python train.py --model="segmentation model" --dataset="close-ups of made-up surfaces with and without defects" --weight_decay=0.3
Rows from block 7 of the encoder, named by matrix and row number. Rows with one number belong to one attention dimension. Each number is 500 + 50 x the weight over its row's rms, rounded and kept within 0 to 999. All counts start at 0. Numbers have three digits each. After the name is the row's rms in percent of the matrix's.
# q: attention query (encoder.blocks.7.attn.q.weight, 128x128), inputs 0-127
# k: attention key (encoder.blocks.7.attn.k.weight, 128x128), inputs 0-127
q.68 102:415562465549651594408474450441492526503491438483458537466546473504554436450481495552468560500626649573441604438551637544570468520477474483428433485480528461527496477476468432428521523536488539411490480510461498535496443576429530488518521499463459492542484537559439529560547494530493561541432440480551488467491489456509474453475468473491520454505506519405485516550539550503600561508485
q.69 094:531528508377501447477541436471514416481607466457513582526509488613498483506486420487496550510525522616510607501473437527547448471544501435366503443525531492476511470532441408510458564532500544546422424553477559602474462558522452466532489601468531484516495576575432541436513518489511483499495468460548489432536570448525466470540496409438484489548476536474427484585504581482490437536591
q.70 116:477502508518501465483480507500472239506531484514491483502480511579463481523573504486492362442526552432456299557448527485499539535485496525569505472522427527496558451475596477487553490570501472521425460483548485440479500473587517470499506529530464514442635466489558498547505433450514467511539489503411487516481539529497515508507525466537459506455556562553576442431515504455504499468509
q.71 111:543512487487449434531523504514488578516475549492491514574415515409488543499460498535467520567546374625507503452525580500470527488533496468501491574466503484441523463499480538499473513498522494584581436494491470550529412571454454640560530542531482477497510419472584547456523541444509487523475512480617403494533390504445506451459529495454421439537427394418513531464498499570513394471607
q.72 127:453545555531498527464462518516504450506547476515469464453469480649472483478536445445486457501514472438498491587509495498523548544523429603509651463531456574517520473446521529456398518557484495524380491425529506407480634496542501434466522483449502428468541492435530484516515361471495479478505479420419486486435605484554517508510505514523507553524551589526471469610373488476501529480487
q.73 100:571491473488544452482473458573515463531486411429424520456523509456449517561502532491507505481517596513518505492508449468468409499483583414497405494538495495522520493538508402562647480554532474449525469546457479551480519495525518440558488543475444647481462576595465449505472557596504573429535480554509562517501510433441520534527463417502467511430501479564521510474648521493493360529558
q.74 120:521519478610613511456474535530493400515425503493438439422517500457514506466561541471499459489511548387409394522521620479532526586492504533573370525516450511600535459491581567486637470509516475473531509473539439433509505533492527442511516452494440482495555498486519450595505520493504505511481509506467463533460490531449502525487490526578459484431551492528575484392606449465536562474394
q.75 109:553470496482545471539554491519504310477540532511580491458567522626508465501561485453554517445423466395487538534404449494506542491557541471430423440537504485528466527545534597599555510511527526504450488580533547491552470403587441393536452528496511488484509573515394481493483520438513451508477498467467492509491593551567488579567526519542539520450557532523501491421577506442473545521449
q.76 107:519515495538498469528512476496494390524538487510520448507503523600499473531539435492512578530553413627437559466460588551517527512607525430393513474503479533426463440557478591500449504529509464557433448577525501566537387491535489486593533626454455417514489568493426508484544587460518503520465466428522408507498518534539460566541497436519466473517482490409453501474467573520490462465621
q.77 107:552482525417333407568542506541526525524525558524520529535471512530448578500497511463521439540389357465576443529468346473456522447535483556581606524496493510473494538504557563551457534481484507595504513431529521438495589469560481533484495479560506517466518414454586494417455431442498472496512524488493518501488531509527518479506518517503476586524506452612522472501411492508434419489547
q.78 104:537417458415517433456560440561548502533427430476417517480610523597512599492534601451508594548452439529563529376492457477584506430581524533510528548486507476461449537484578593440470490618490495500519537505537392485501514530537575537534503490507434577516532474553486529496490521425552581588468456453546466488502511477531503485552444490547511507515486469532576518474446538494433449446575
q.79 111:504449508412440411537517579558507480482536574504495531530484455479512444433500545503454390504434517368526376535508470426389490520445473550614498535490535442534560531469536548532531496436483551553538500442503551465487554503509438548403428441556534532463586407512597514465444477429468430486545555521454569493499472505488549481461567511465480497506537462626540437446518453474516526518435
q.80 101:469535498554458586463437549454494677472421528518523496541465470322495533507437502549494438468535534514520418525577536501488470528387471541572506513478499559512512508482493377492528472437490481424601557459443477444460565517421517561426509418546545496521453442467552494520499478626466508503501535574472594515496419492411495467428502565487513506491500503509514522552473452530539537492467
q.81 110:443535513639508542511445566529495513526452529496469409509448509354454514505493547520464418498584514523456402541516637465431502550441523542626486546485447514530542468461520441538588445481493462476581518423462472446493536469465540522509530422518462538462480459464580433558515492569519495442529516538483532596466432492420549507423517524486507525441529452468571462415548428550552524473439
q.82 119:650498503514525453474446543538518601520409478513435458459501507462518545488584492470528518473438434327508461447625462519531539539531482478513420544494489642550514522547530683470553439474503432440566547532561438422539547564453490508453480500438475452567451493492504496486470486487471506503500497478434513496486487520495513570512479547574448514501482474580572564485500458518442510468505
q.83 096:624538490529485433452469508541518517540401486513429453470465485425446604529567482439505456501504429432512361462551498502543546548525498507574446529528431585537530470559605581526630425547519419470606498511520405438514552554474512535513496522480465511540524420482557508496479436511490521564498525497446474527472471509473483503482471577572455555522493480557625521432531476500469423450551
q.84 116:462553550635508559470433485521436455531479439469433479446440488471387546578489504497490442526619553547500468563506539488506520516456519532563525476541409516479532425471536352527536514602517437493438467456463479439463562495587544430610565529470461563459527470487541435579518391555554545449507497509458450563465530443467505517498461477536499524480496579463545504548504478485498386521553
q.85 092:484407470475559569506528515489515582463488557534578540487596499512576385441447525518497606493453515497482616443515525514508442475537514486421434544469616435539432583509424571516493516399516588438526564516453520497529498461447442483443474391516522464540422581515405509499484572540505459508440531472546548451537515512490509485519557532441572503509548459483472497511503479486529650530433
q.86 121:560521496423546397531538507612561499524520478440391492495470504543506554447514491458459527621441455518493597537492439467450425491531520510479515528492512506542574486483448577541492516558510552594506459479481510572516499606468465475566531499438478512443453565500532423388485582483495518309523483461591514483497525453471538503512496410472406516509504425556434458466541509582499448516504
q.87 096:457484503452589522397506433482509474485498415494461550428622459613554482472497547497510508450516673452533507452509461493589437489462477524496451451527517438539482521487538390410526529569500529417448510514503470501481548552511563454447450511500520573525549506626429553549497431507481572607502461523474506434486537451538459458540431489522546480498507572562523518578537536392500514534469
q.88 115:481397511489393521540472555538464642493523509506535538491478462477451473514437553528504438488437504337577475536536363471459488491447495537577567524507519465477495596493523510514415472427507489493472583460505525454490601411539496526408433440538534586487516442465551489509473425522472466478545536570419537484488497491513561513488531530470531512533506553605505499599427429431457486553510
q.89 122:486454489392536435467569479500510317496528531525485538517572484618563446413525546491465465480488593442493413467467531460520511477501473534549443503506546405564537481449589535490582522546482595529495466470514507457495502549533486504458458474582495518500641424573493599520464488398531456609487511467505504458506512517525482435508534517475503475482525466553595451448550515448549566465434
q.90 112:518445501471488528528488497514511730504486472498524510492536498519534516507458487532541625529446440536531660438541432545495472501570493466423543506475561498478453567539410569440356485431500478490516573543507509572507479507453524536468491501418499477562370585483422493431507565527468533449481456522530513480516492480536491507523469469480516496540463493488418552602428503516450503524549
q.91 113:454546519549413487558457507511456468528526485493497488526345498499444543558520479546532422530547444524497444614483516526480589525511478520558663472511411516384507470478517503460367503547489414590403476462539491499504472471569543526561517575490486485459569453431603468515551492431513514479512471496468425552472489520518506547487477448538460452522474554481480516551432521494477383498602
q.92 134:439530524484554532398476473512477467514501415480373516451496470666538508476516512485470511549536568487472511506525529486563531530521423568499613487517467484592534461389529517382400517605454533546401485411531457458475570589511545495503514497461468477485586481498546532524549398444504553510479434442500462443458559445530474451517455466515481519515503558528478478613412524467498537488495
q.93 093:483523527491554487495519495493506212496596505505514510493470505605490398493556456479506441455556586453430465553422526493463521530493502454436460420531483479519557444506541438561601517533495521506405415524494580482504468451587444408534506557504456475467569554543486508528498504471512431473524480462452518517504577503511517501512537439501471484433542546510488462449583518466548525526506
q.94 132:448535534480458528529487535527510559493539506513508487507419480539505480476502462496497439509436440421508508651515428494471556527502419586530681482513496537520507543456488566468317515452460508534436518412522539435491601475502488497432481455475520445467512503406591471461502430481470458449519487474443546504452544500531521500489513502508489547537541530570417491612362483506486553528430
q.95 120:554486477470537504463500447479519466475446482510503519467590493495538535488537530499576477414414603380508442468497417491571514471455525496516389466523486506542457556553568458486663474511500479395543582556541465478491513482543554439466478475534523545535495497566440521557461468538497560578515479572431556505497531505510443506538440560591538541425510569591592539418584507419446544503435
q.96 104:442520573486461535481411474378505486549436497429449439480527439514433471429467459565487507528497449539549512500531512583484547426456478461399497459489530558430655505531436482448423540465445523427472559574479587521487430514508477564488586481471500483523434516583490448409457451566468482545521477560460492460483550477483467423558507538441609500403471537514458523509458600564491506439522
q.97 100:403475481526566532499483520497539500527491411471464465515493516473432539544487474530526466537449566542465552476490549529418584568482540488472456520458533618530565555464519551472502455487563519453442540523465592540446461415514516447555561501373369606475412510479563414510493472520454494429629455528500539560520514464435479599581478459550463512379488523492408502498475450540503478536517
q.98 100:450457636467413568507417508383527466542470443486483483473503455475425486458506462537474449488497492521535500478467522557469539486436529402437515424470525568440624534473486512444431479483457517455485576591482596559431408466498495538456584534451479527520449556501539452413483478582513467491560482542413540542479543495499455484532544522476558526356517540474452554490380536480450504438514
q.99 079:629522476565507465504503453537495528449403559454532483521506485527548460457482492459523547478505488457513485531483484461612457428510432573524462474520414487508434427608444466529504630580527515521553487469517428482555573575535456444489401466533636463479548470512444505547498474470503521557457601520534503431453478515559471510470434544474537459632454526563570466534573532427517536474426
q.100 098:472535484522541495470472446427455568520461548444481505514565460547536412429506469507500599553508473582501579477530524555572472434532474561409492520538528500490503489582430481518468520440449536394490525530456531483562529503493485517553514450481562416530385436652404488422409438487451496557467527514509493411501535462518459423553474512445633493535462506486474453537499606588533499465545
q.101 082:445506451530541537418456477421472525524486446402449403549571422548426487498520463585524540572516463578518588450546599521515562504530526535427492549459580544476557474450441525458466514446552530410454525558411547502500480522460468566496572474399433517491419420543476468495421411487423511568572488557465506476524509446483439485589451516442591512423494502481464483511506548583465499482529
q.102 082:450596522416531513485466497438478453592508425489441506452485422530461523513437467488459451525495518471548510557590509556485475470508433453409518542449541514495692514457455527493519425521456541437450535495545542589489414489424523457525582539399446490501440509570524541479476420539446461484502467509470532450540550468403443434492563478478465524451505459506437423516370537538419507535527
q.103 107:480591617446384519504488486412524502548495587572511524506459474512496460419481474469478467457489495551525469522513481577498471422431502459443511449555525557465566539590517490536486482452338472464461558543525596465495419456467492489460555515550530372538444527580476482388499493553568451483426506524455511440450590524469488414461571480469571513487486517516483533520410590505510504451530
q.104 096:537545622442395547515516506481460487494491560546572549446468508524494456420475522499490417414542400415597406553503448504504527391461480454521485413509519425428492496527481479480492567481407481529536470503540527485474441538527484518378537535552565457519605507560488583474522474507591454554429503503459471479496519505572485400415581521480567479515479482509605562505478547422466496509474
q.105 103:439567447536594589482577536602424523471625581536542568491467561506530443521472512527564466459494428487448475441521492477418524474519582565562471515575522500543404532462530492505480507372531445487529403453425545423502504463549472486458492523475442517500604475562502514497503481427495480530463444456470412489492465475560552498513544453534486465492495497529514551514627481574605477604524
q.106 089:428540472408454483490547507460535440605659528634521569487456467492490547540472512486441433508525482530490456538518473539443446515491506463536557534530512460502537541413567509540534411471418450539431455461521561461558452458435550524504553541556413495485528505514541554471522542497528395455423412428514485464470542548428514434423635442486418512520562442458463510485446514528508495513547
q.107 103:532448494530561528526493481518460469474451439456484463450468508500383499523475522587563413464490416407579445476540477478482630457485535510566421469461518508478566504473504511433484578510594506497494433508494498499431437523611461466414518502425474640448577425540557536594492417450475505537562499533462479585542450439556450523494488488537487470419458513536599553505570469467502469571479
q.108 100:541586460471490433467517452507495549499493628528535535539536504531605498434484510446469607514513516546495492552493488495568384447547437532476541536541498415497414472553443464581540524506432523498522497452522454461567582554459526523525465456618600398550487470552402563455468511473519503530403537451591504418506508511517526409460522501470557499647495453474507439520510570516526512472527
q.109 096:483513599443436485533446482400491448545413445431424469424484445505421513470457489541471443528496455414600476534549487541548554421465416453420500470419533491426697490567475500465476538528429548465468557539553535574466380540513494495490541497475554487501462491616514498502470450541479480491524519554448529514516552481472420418497500534474545504435453478523518466500431558514437465470513
q.110 109:461445564514521550520431482408482504531411374406449434457529451499419493497496457578488480519466476493545543480505539548505573483480488459422492468422528571468633497482439513424450505504524540410482561587475592596446446496515479500499606492385478549503415493534515453473434427540441493514600473550441527523520530443483421500560471531470548527399476532497450499511444520526426493472521
q.111 104:539571610437335499520522499471529481512501595598534565484451498508528485416474526462474442448508492477551407542492435516525467398437479462500497437520488464426494511593514473536501503489336474539490534495574514475505433492467517517443522545614567382531536544549502537437537527531585468475397537525498503490479553563499509404428580518504563491519467471514522540488437556455493487477496
q.112 089:406489456448561537473491544478508426536580386515479483471477479470412560580505486558508423497530503480478483475525534509418549597522551462516530556453539531518605573371558541441510406485575486495461451501467517507470432451466521503499580544424338572455518495480582524549511480521427481517586410480468490543536472488429506526519529457537390511418570502459486498478459437548480483533526
q.113 114:489594574460428482509481452432476524525470585532493550507486476528524450398483481480464504505503464529534472545531466551538450383495453488424498486516534497456535514618484467564485523470344515437444550519552571471525448488486511492505530498558593375539449503630439521415464470522533451519407523503493506436490576511485503355452543491479607493522445484495515474533450591542530470459565
q.114 080:559450462580461453509539485602505541449464607495540493564507606485573508496534529465545599523497514537460502503384469441541471490514479566526503484532439486540313477557491467563526588527504473546544506457500441444524622493536492517530410449616591477480524507447469457506523577468538567464464552496581491525491468536539559559509425509530509475607485508500532504503588486443570495478479
q.115 104:581440518509485390562473433457512514495314413409449430513519473494453534505522479482501526531486557490555523518485545493585551449487413501445468527393500559494594472571471521493528556639533574450471557513552462569476522557526477422537479442466545520457389478499487472560463444523456547477567563540513594526517515455462402543522428534522497522500478517517518438534479507472425482436493
q.116 093:503567594451465517478432445397458524496423499443485486502533424520454484440470457529519500461520443486614462518538502521522515391448470522444530507488544510439620476546435495426461530469407523429489527571502522496487461555491461543442571482483558443504486435637490543461411416515475483629479510526429489413507528469522456387496502528451601496515491526515568476524468611542494505429516
q.117 093:520572562462425513483479461482473495511474573484504515449524465554519459394457483519487512519497400494555470524514456528528493369474478516483488459557518429461550484576447469484457573459384499488524525514524533463539454565502458568435522461598610439530559486620440530429476500486545448580400530511515454408465522501533494378445564547441607458517450496502563499520527627528535510448478
q.118 099:542533364522603435443495525562550470485579474511476497560469470453516546607507498459508520487553564473411514505499519441487398634530504524552559583494433528573463508421522498500533418546609466528493463456508385487561568493442522478537438536493445505466573480440534488586500549485423548518512489490539465483509437521467582558491462445515385507591581525488476429489551455516509539518481
q.119 083:527416430602574499492521497602491562422480489454531443531542587483534491524533504528558583552470501524439566467434518432526536567575522584552502507496483458542350472487471493508510563494630499525565472467440440479495610512580503526545437443481494575478532489459473452533511530458480574481562533485580480576547435478562548613557418501544489475519494500494495501502619437510536468545488
k.68 090:409590486511637575380487478425505511512480482500481510477519489506565448456487480486527568462597608579428516486496588550535423573411486473396438529471522507547504415479437391474485491494534486417499520540505517508481482535445509510469555497477383465525493525495452521566490511529523571560456450504551496504531490512486465410487500481493494461490511586415366464544544517560573592535487
k.69 090:461460501459448422473541477448557448518497418472501530518554476606430508496498517480405554515492558636525495459463462499530404484577479450440543505422504424494504423472507447556495486557555512523459427515447558634492517528497544484512520547468433588529469562467417506458485464536599526510567455466565451566554550515509365512477519489510511512520507480388421475577465504549436430582490
k.70 105:509498475545509490503454539497484366476508434534499440535491506522417506512520506511470407523516547427463370584479561473519629474488550537639500474529428498482525489445609493520581533557519500581470480488533457509529518508626541415547513476513491533431598449595532490578579456446527431518538492494472462537471540509479515563550528541521537484460541513481659492455516517438444491469450
k.71 108:504463565527425512531476499482438560578440469510488509527448502435387579500484559573450465574504414596584511443534535523456509480491515447579521532411539492454555455472534512492454524449491512497531501471461572566506435541413467627506529521531461539478543403551591554441511529462541400541535477496550461589572386483476466475450592517447500423501438430477528510486469541574483437482562
k.72 116:436612482572518487514499557450491463496571476539500429545471503584449479544483457427500493532520487467456543551534535471574582475503483623505619462590447532500492510453575530450475501558505494552412429440505477470556563481547515411528524456457531416417551466425536474555516355418461467476516548478487469480464625520511447508532468525512434583560561518468480472544424497509459576509439
k.73 105:499489414451558457460504479590578479480471471480424568458529478449479485482485483499504514457501532536504477535481454522513411519549494491463421553435514622497530562577438456549589471501528506470480532562481522487529548471561510382525557526483363574514398539665428446453464547590488578445471474473535528506498492483427533539568488451501540465475489505528498442512547539567588374527540
k.74 108:547556508580611552490445532542480410489411456509427467424466502439494475450492520481557442508509502360425433544544604460526564513462551495553378504579457571560563497486488557501630541471506486495522554493562464470541493542530492447545526434513435440465543495586509484544560531498455451483465526495475479446472486513450525538577516546522510467449534530550540479440606490448568602454432
k.75 103:545445506496510439555539488592536397497543516481563522471543515629561437440516497476490522474425506405445481521483461448455522426620590458509457419573457395547447518508507640622554486506467506572496493509483457574513479465590527414534429498486503480501497593457387491501543531480553439473499473434424456447488575525536508550522510471555512490463520457490512501473563472441454526533465
k.76 111:467487510578506435541500488565512442604493440531489516581523525608523459496517531520498519495519416612424492470493603525522452491604553454488533496541490474486482433471536574519439465485526493603478460506408496583534410546485533515529474518475354492494532519466443502474534584443546494482468389411460446532510494560525435551449538392540423439518509453418425474484526527606471495517512
k.77 095:566460507470354421591535528528505517465530540496513474507499511501411533506486503502495455521405374460575487484486386488462586446533484550580590508489497461437503557513590630513489516524482515567498469454500526467503575465519452516510489500534602552465570409507556517439477411429484441499558565499496501496502536485526550519514489510516507584559513413574614504441442494464417414502533
k.78 110:485497429370517342562520509538570491533471511490372540472543518564570504464495463499549542434441372487470472506536453535537484505564455509430539532460544550490525523554487555411429484548510508508471552522559479477541478532534457502472454530478437505523565436645467550483468525421436559574425476426499476487554437538518552495502471401575468454526487494490468451505526567618545464495502
k.79 132:538460550485443542528499544432458489452509549474566458457498479455379537523472505496460444570437516391574433533512455479436665499440475501590480476395490468496558513475521560500531514475451523472524522476575547511458524426499473503498488486534641516485546473546531523525527428495478360531591611558540499517513525449505519481519565592517561507476472506567593522494442494395447459535502
k.80 090:507529513511484587420449517453472586450465545501512482515467476342494519532504490511542487515559545514560534486503542514490456530362440513507489512510483555475460483530502367466537532470483468410562582499498497401452599523466500571490512480553628459512428458433578489500480473592475572515493532586503587524490464449457534446512411566440528579499487539560560547507461468446525517377533
k.81 109:532587533561532632495442522501454493454483534503523445535444549343422559511481466522538419548536483488485435560497576514435588510399532527603459511486504598506546520521511441516552540453463468433553526495563518438465514461463465504496583442569541451445477459551574448537508517527497429441498518525521546590492483435417583448509542536458542517430495524499602524421570503504557539436483
k.82 125:583511431523558405469497545569553560562461472541412496428486476470525474493510499447505532465456460375488589442629547495564485485581495490463458548584498639520539526550505633433540461517530485489505547493464447447563500524480485494534464502429424487503447475524499525471488445503362539495462518488421491418473442523503479581567457489558398481522469488617496506538506467526536510461538
k.83 096:587530452549508374502475521579517513581459433537363496456477479418505495452508487478492474500501417459556552479592552512549472437562496498530468533561473602494543514562514565501611515536506501508521546496434472470577539562518465470548472495478451526451508393628549505433502436487399506543471524458410480442465431508491489565603457564490463501537522461554570493487529557533546458419567
k.84 112:439617462576538531482461527554467480508480445532397521525452511457517484484514476532535452514592520571480528571504547498557412465507532586538489532590459570489527524517516353548574506544521497507412470478433476437552523553587518381537609481511392511426472443589540444524479484475508539402428489471469482507454519487433566534545452508404484513554525507448564447512546540550548486457518
k.85 095:508486542446523569530536484428464507460526628437609531446544526522538502503480497498529588510461496465462506457501463529399534539469487427413448453450564425544445485506469545491434499430450492414496560520570527468405520424432445545453460485526614421575487604410430518547505541540542465534468508489529548504559553438518514388427541447532538515413464537519404533514497454465486564532483
k.86 127:503495475470521509526564509483544489505451439496476464440508467487336594537463508473445483527396461506512499506493415498504562501564499521501516553357528567517618521478484594497504491484535514498494465482532582606527464415452497450550592486475460529461422561557499473447454518526481439378599533492630509540546525516440419498517561467571468500524494461543412476465482517576510453577484
k.87 098:469515437428566436407514491472531461417520493487407527433555461555611405457481464472535566408562603483506493516478475500597410522480435515402461506498499496514489493508440407458523457594539494472454503545535467481517543567569529433475498534461442524547530511583414532528472460511473630614448520500499514398476503531519515477589403530488515479540532562492467456580501534451558502518488
k.88 110:490456492462455540525484541519403581466575570494538566465465501468507484554492467530541499496477533363537545523527414498464508517473467568545525492529506475445483629558523522472452451478473479486415537502539499355483559418565478482478456501522643529511515454481557496546493445489431487473454575559492528450466520455529584478484474515456505548555442529584600528579417493369439446537576
k.89 130:511467554461475493520506524383471394450499535464539460457526484543441502478460497492481471543474517415518379517491493485455682484451475464536462457411515417517535453470511523502526551507451540467496513486624539539451525477542452495494480481529601498498608487598466560553529445464529389648563558507540458504562535472523502457547563564548591478414477500475564488495494508440470515535460
k.90 107:471495427454538445507548480537528610542533537496487553496514526534590469538523494502527593452466483542477586444524464558514375579576481498389544536494542533512493553544464536427383402459528484502477507529451492480493447479414519541465476545451459503573425537390482513448452561514438610462448447493494531455528451537522488490451470405526404503541451534532347506551466485571504495524540
k.91 109:437516481586465504533466523551462513556516435561457479620412491503502521530525558509513411484569469524507497543480557492547492474522532586605622542589447483448504522455566496502424489519552496638449437468378462482559453511556578489531478501504406549404565418481605482493516500418480541425503469504450464504421473548496495574498470495468419443584528455479552486511449513508482444514526
k.92 134:391609438501586474460505541393485449492507432523410471514487474551457478521459482449520507489513536485486524523529520473614555515469437606471586541513493536538568502427523478393448507563548507530426441452515539506569523486508498453506533476469439440441587463534524530569497416412435533548515540474554448456513535537516425484572457491517471498595542538473402439583438555535544581553424
k.93 093:476492532557532541479481503456495374470529468503554460523514518559405491491489519498444444550506602495451395544468541475445625483497564448589455450485476419524504472460552482596596507491472517514481456478516516606478527459599529404561550476495460528469526564529453459563553474495582400493593503494511472558496609500464474548528588539540566468406521497418573515487543487452445514556442
k.94 130:461530495526464554536522547462472545481570494526585429559450493478459528541496507437511477530446482426524555531500441458524621490462465625532650473540464469482476550434568581467408498498493501558480442428489508477520544408493521494510495452498597447451515489357573483517509404462441492443571558553501487507459589508525474485476481522518440594562553501538471525553385461438451547535454
k.95 137:536467444442532378453508481579599481462497516512431548446551483501670436421540484476552520404517558424485492493491481482550427486518500505452429500569463540528461544558444485495601482554514491489525543533500407462515534560586538450489444516494507529536478511531447506490488500530458629546462494507409528379434482521521566546594367521527502521490536522572534489485584489457549497460514
k.96 114:468453477489524413455420533604550467463666513555637521554509512478612461512571409521501496434482501508518488509506457488424425588544482552510521439569474518510454526443552524401534408425512432566535470556482483417529561449581524532483480562494460496507499492460486482486462471490517477557507392458516433455499541530502542565502540366501553500420512540497486551481517471555554480474450
k.97 101:495518488470464464556409577548574497489483602493543569578492571489464481530520393527488488501443539440533482584521469533438400460515455491520487465524533594405432624577513469491470452404441450483448543523593537493490503375573433499487503463600597443499472518550511418559555543507497513430467502541481489607536476499478596521453515447466567474489470535524523571519477575515501510508481
k.98 109:486454450500559420466372540627569471487583539501565511645497567492591458547519428486550494400469508450496488525501476478487384511553458516491560471585499604518451565487519482415499471433499458563544477523502475452498545417593495519443455484526498446503546530452487476512486520514507540526513388511476483547491461544525616544533503374469527479424534527537473532480529473552558504457428
k.99 078:554518520532509540482605459434443542492463444572529511391521442459529546444575553504506499565540510562480539438498565479481556508483513488514406506512412408588484395490473560597584490557522502451516551463444419525492481637447573500513516569423463595499467493438495517493478460504541506517465524436494491392446564509487348497431469520539436541503494520483555490507515431456445489488562
k.100 099:403523498525549457447524497459501492450587477534576514415526524502555533511534473530479508518511495580503531470493496544471494588566507583497470514494521431524500498410504510512587438469548462511499462522448520432554529501542559479562539563421408598509459430485458471453407410457548451488516439409604457403527609467468395521487574420528539550417481535467468485479535477623523416552496
k.101 087:458552485475510369480468521505582487418575560545612506538477506456537509492588323565504492486466485547589521531533459578411426563541472546518474465518510494457423571470526483453575430473529423527502431568514553462551528459523492540515521544525498471494479441548511482480539425486495487540490448413561440516553563514476537477475555361492570508452510542461514541465532556613545475507455
k.102 079:490512485570438417559476507530479490438596581484530571485474598517500421538540453488519509408549520458591469603481501510425398530487506501520509403559504404424445510506513514549523459481492450546481482538546523540502507441577461435506427612553541459516494517448472511553581502473507508489475441416500491536574519476587592463363502382486569516528476530465494562480475523504493416575465
k.103 107:451393477532557450405453502561499513502620429452535508512536543545531471561484506431568524403500512493485480464488491463533512537550463577472541510549534547557577514423547549448514446425528554557476483501469499401462617373592534453497503522444423524506492489392440498472420427486490501513624450519520540479513525464516531552637508435517518542457474493545454470531478411525497457496453
k.104 095:519437441494518522435512511557438511532605407476487486508506470495583462500484544485606494392545440472447496471510531358509546516518549545491508498523502510585554437470502549466490501526574535519565500478425415510451492525533532467413446510383397537493550460470498625456377430488469524600610454504442510455420460513595585505565456499488444481515491496517497432516522454477514481505493
k.105 110:431511538435491609538508540425435505534493457455527492510526392519426488464426531563511513558480398471454517503540456489539614429472534531475500527395579555478585563490475500482455520482489579466485549508504529534468483429542477496466553432418445539502521451631481550466350431491432432551575572548462480512511486461543492472630533597492495465481452498513508445550462554510499503539526
k.106 093:463437528443447509527501490517465508511515500363423484506471545575430435500398564419536530454478501497548470524458430476550541436470485522460629511462578489474560520462506513452400603499508616574436475434520549476416563433533425479490427459515513456494577500489494562505542481489490499514592551557523572549552443425542571451583491532469548510577469466535416459560435530460498522522486
k.107 100:588498459520460507572450588535513523512526540521566520575450483478544492482531469576522455479474422397530471550552501472449469441528551499538468462541456553401403554597488491470479456531482424458518530540537453521482443574532476529396464518501552502487532441588516550544529469476424521596457486566359438539469412543581597526449504537475474414535467549525610568542513547452472494494550
k.108 109:459482520504512512439623424408459509477516420491452502354541474521483531478496562466480526501557513616484511467457535500527544554504521522485489573451486379562584409425499521569540512531574549507491478460420531504515514537450572468590531548443421583486457466462514503434467447491540475503563533425595529402498582463473365460526495514553493559530507481462453421479497461529484459556527
k.109 106:533446447569508441515456531618529496480638548550559523537472563487597449545573471498520469406536522446564461538499521470424419596519521511561496413620449459470425493519528531474516405465510381560518442551474480485512499545565507472466427620513489502508510501409504492527556498492497510522487391446449479507472491533551574586411524434500541476508471539502550590485511459482510437510488
k.110 118:515507464522522413513410545620568494471563580561588536575482576465588493525587369562512487453477508465531512556514494514401343523545496501542494412575480528490415552525508472470539446454491363533541484561512481466532486478582490516464458524533515486489490495472488465527522520494511527513440384477488429538510496535514579526418528388493543490427500560480519577452534502559532486494480
k.111 097:502401451532562514427498489533477520536587436438435467490519538532540456533432594398595512396541483481473477429471512383543558547504528563468536532544505528583609451445531558457479466500556547546492479483453437482432548478516553446492488502414419534497505485401476538484413469510477520510635476523480562457454460477533531567627441513485486509525493472564465435543506405469509459495459
k.112 093:529528516477425473572432551532521473469469572453495479606470539506434442484469463513494496463468486421569463560514476540464491424472484457516562467476556536359451572531478448460454545477446499505506459537597558519468507465495379511449461478594608385519573504570514516548640516473466495530489514553474484609555422486545633469495519516437584459526489506498506564493479584486509526505481
k.113 110:421413468546554472414514500525452502499642427475506528434532546546528471542490523462543520428520511547521477478482502451494497585554517582488508518536521462537593470422532541499558425482581522561468473505447496433469546475564572406520508585403392575520477466417479516457429383481508465496603440455549526431500555450518468562566528438527521538490440495533475470540502422540498404556491
k.114 080:510505523473518595462593469459491526523383440536448481423479429479459607483460580470466476621492542591446533430476496503570594495474518487486468588450425502583536437471476508522518521517488512469493526454450516501534513569425567498584574469492467568494430519503522454458444524546501502423496583520534517438447539516392332532557464605533443513538522455505480447508478444477499492492554
k.115 113:602508477600482420535493485571553502450485545560525547459453573461526523500610451509499489502513551508567488530490526530451395529516494465563436466582418452466372457552525492564587432504497399496490473514502460479526501571489516482514456583539570518487454509414522447557657512496538553446417417464495500509478534529486468530337492429523480512526481532482550572490517482483448432494522
k.116 093:532464470525474430453517462564505507424633468548603523511510473498549492488594438490552481417515491549569498477524478492412456576528529554514492455546453447503480472433534524485608427484564448544608400559451477471516521471522517503506504627418434533518505446426469550441476392451499483600581416433496474453468535505579535522483554394547507515478507535493514529431531466558525442478494
k.117 093:491418491486539510437533489492476500461649423528555497444517460522597473481547531472511491451523469552509498449498478429472553612519529573504490501535461444570558440381529599452517426495569504544507477527426487456478505509523529503480521573411410571489535463403497577441403434454525460591587473423526493341465531519555459541576498455536514487466502519504469464512525446533536466495461
k.118 103:555558539509423553529547459390485493462368494481461427490491472485339495454478539466419523556513530516539492498499501586533581430415491385467494507386479469428505506508424471564491564547458523444505497491553539575497493524383427511544560491552587421523500540530524479537595512522535480505440614549512495559514496491486443432436509572506524517550543487468507533464461538422458543498507
k.119 075:510588541439490567518564523420527494513359526570488506487486421432455600439501481591412466619460493549453561518492503564486521465486554467529463539398464521493481512557463480523505524510448457423504566508471535564561399560413511547539569444511522552461451515626543452480453544525499483408415584507531462480498536536388424478487504581497475456502502505466524497479519570560512529509557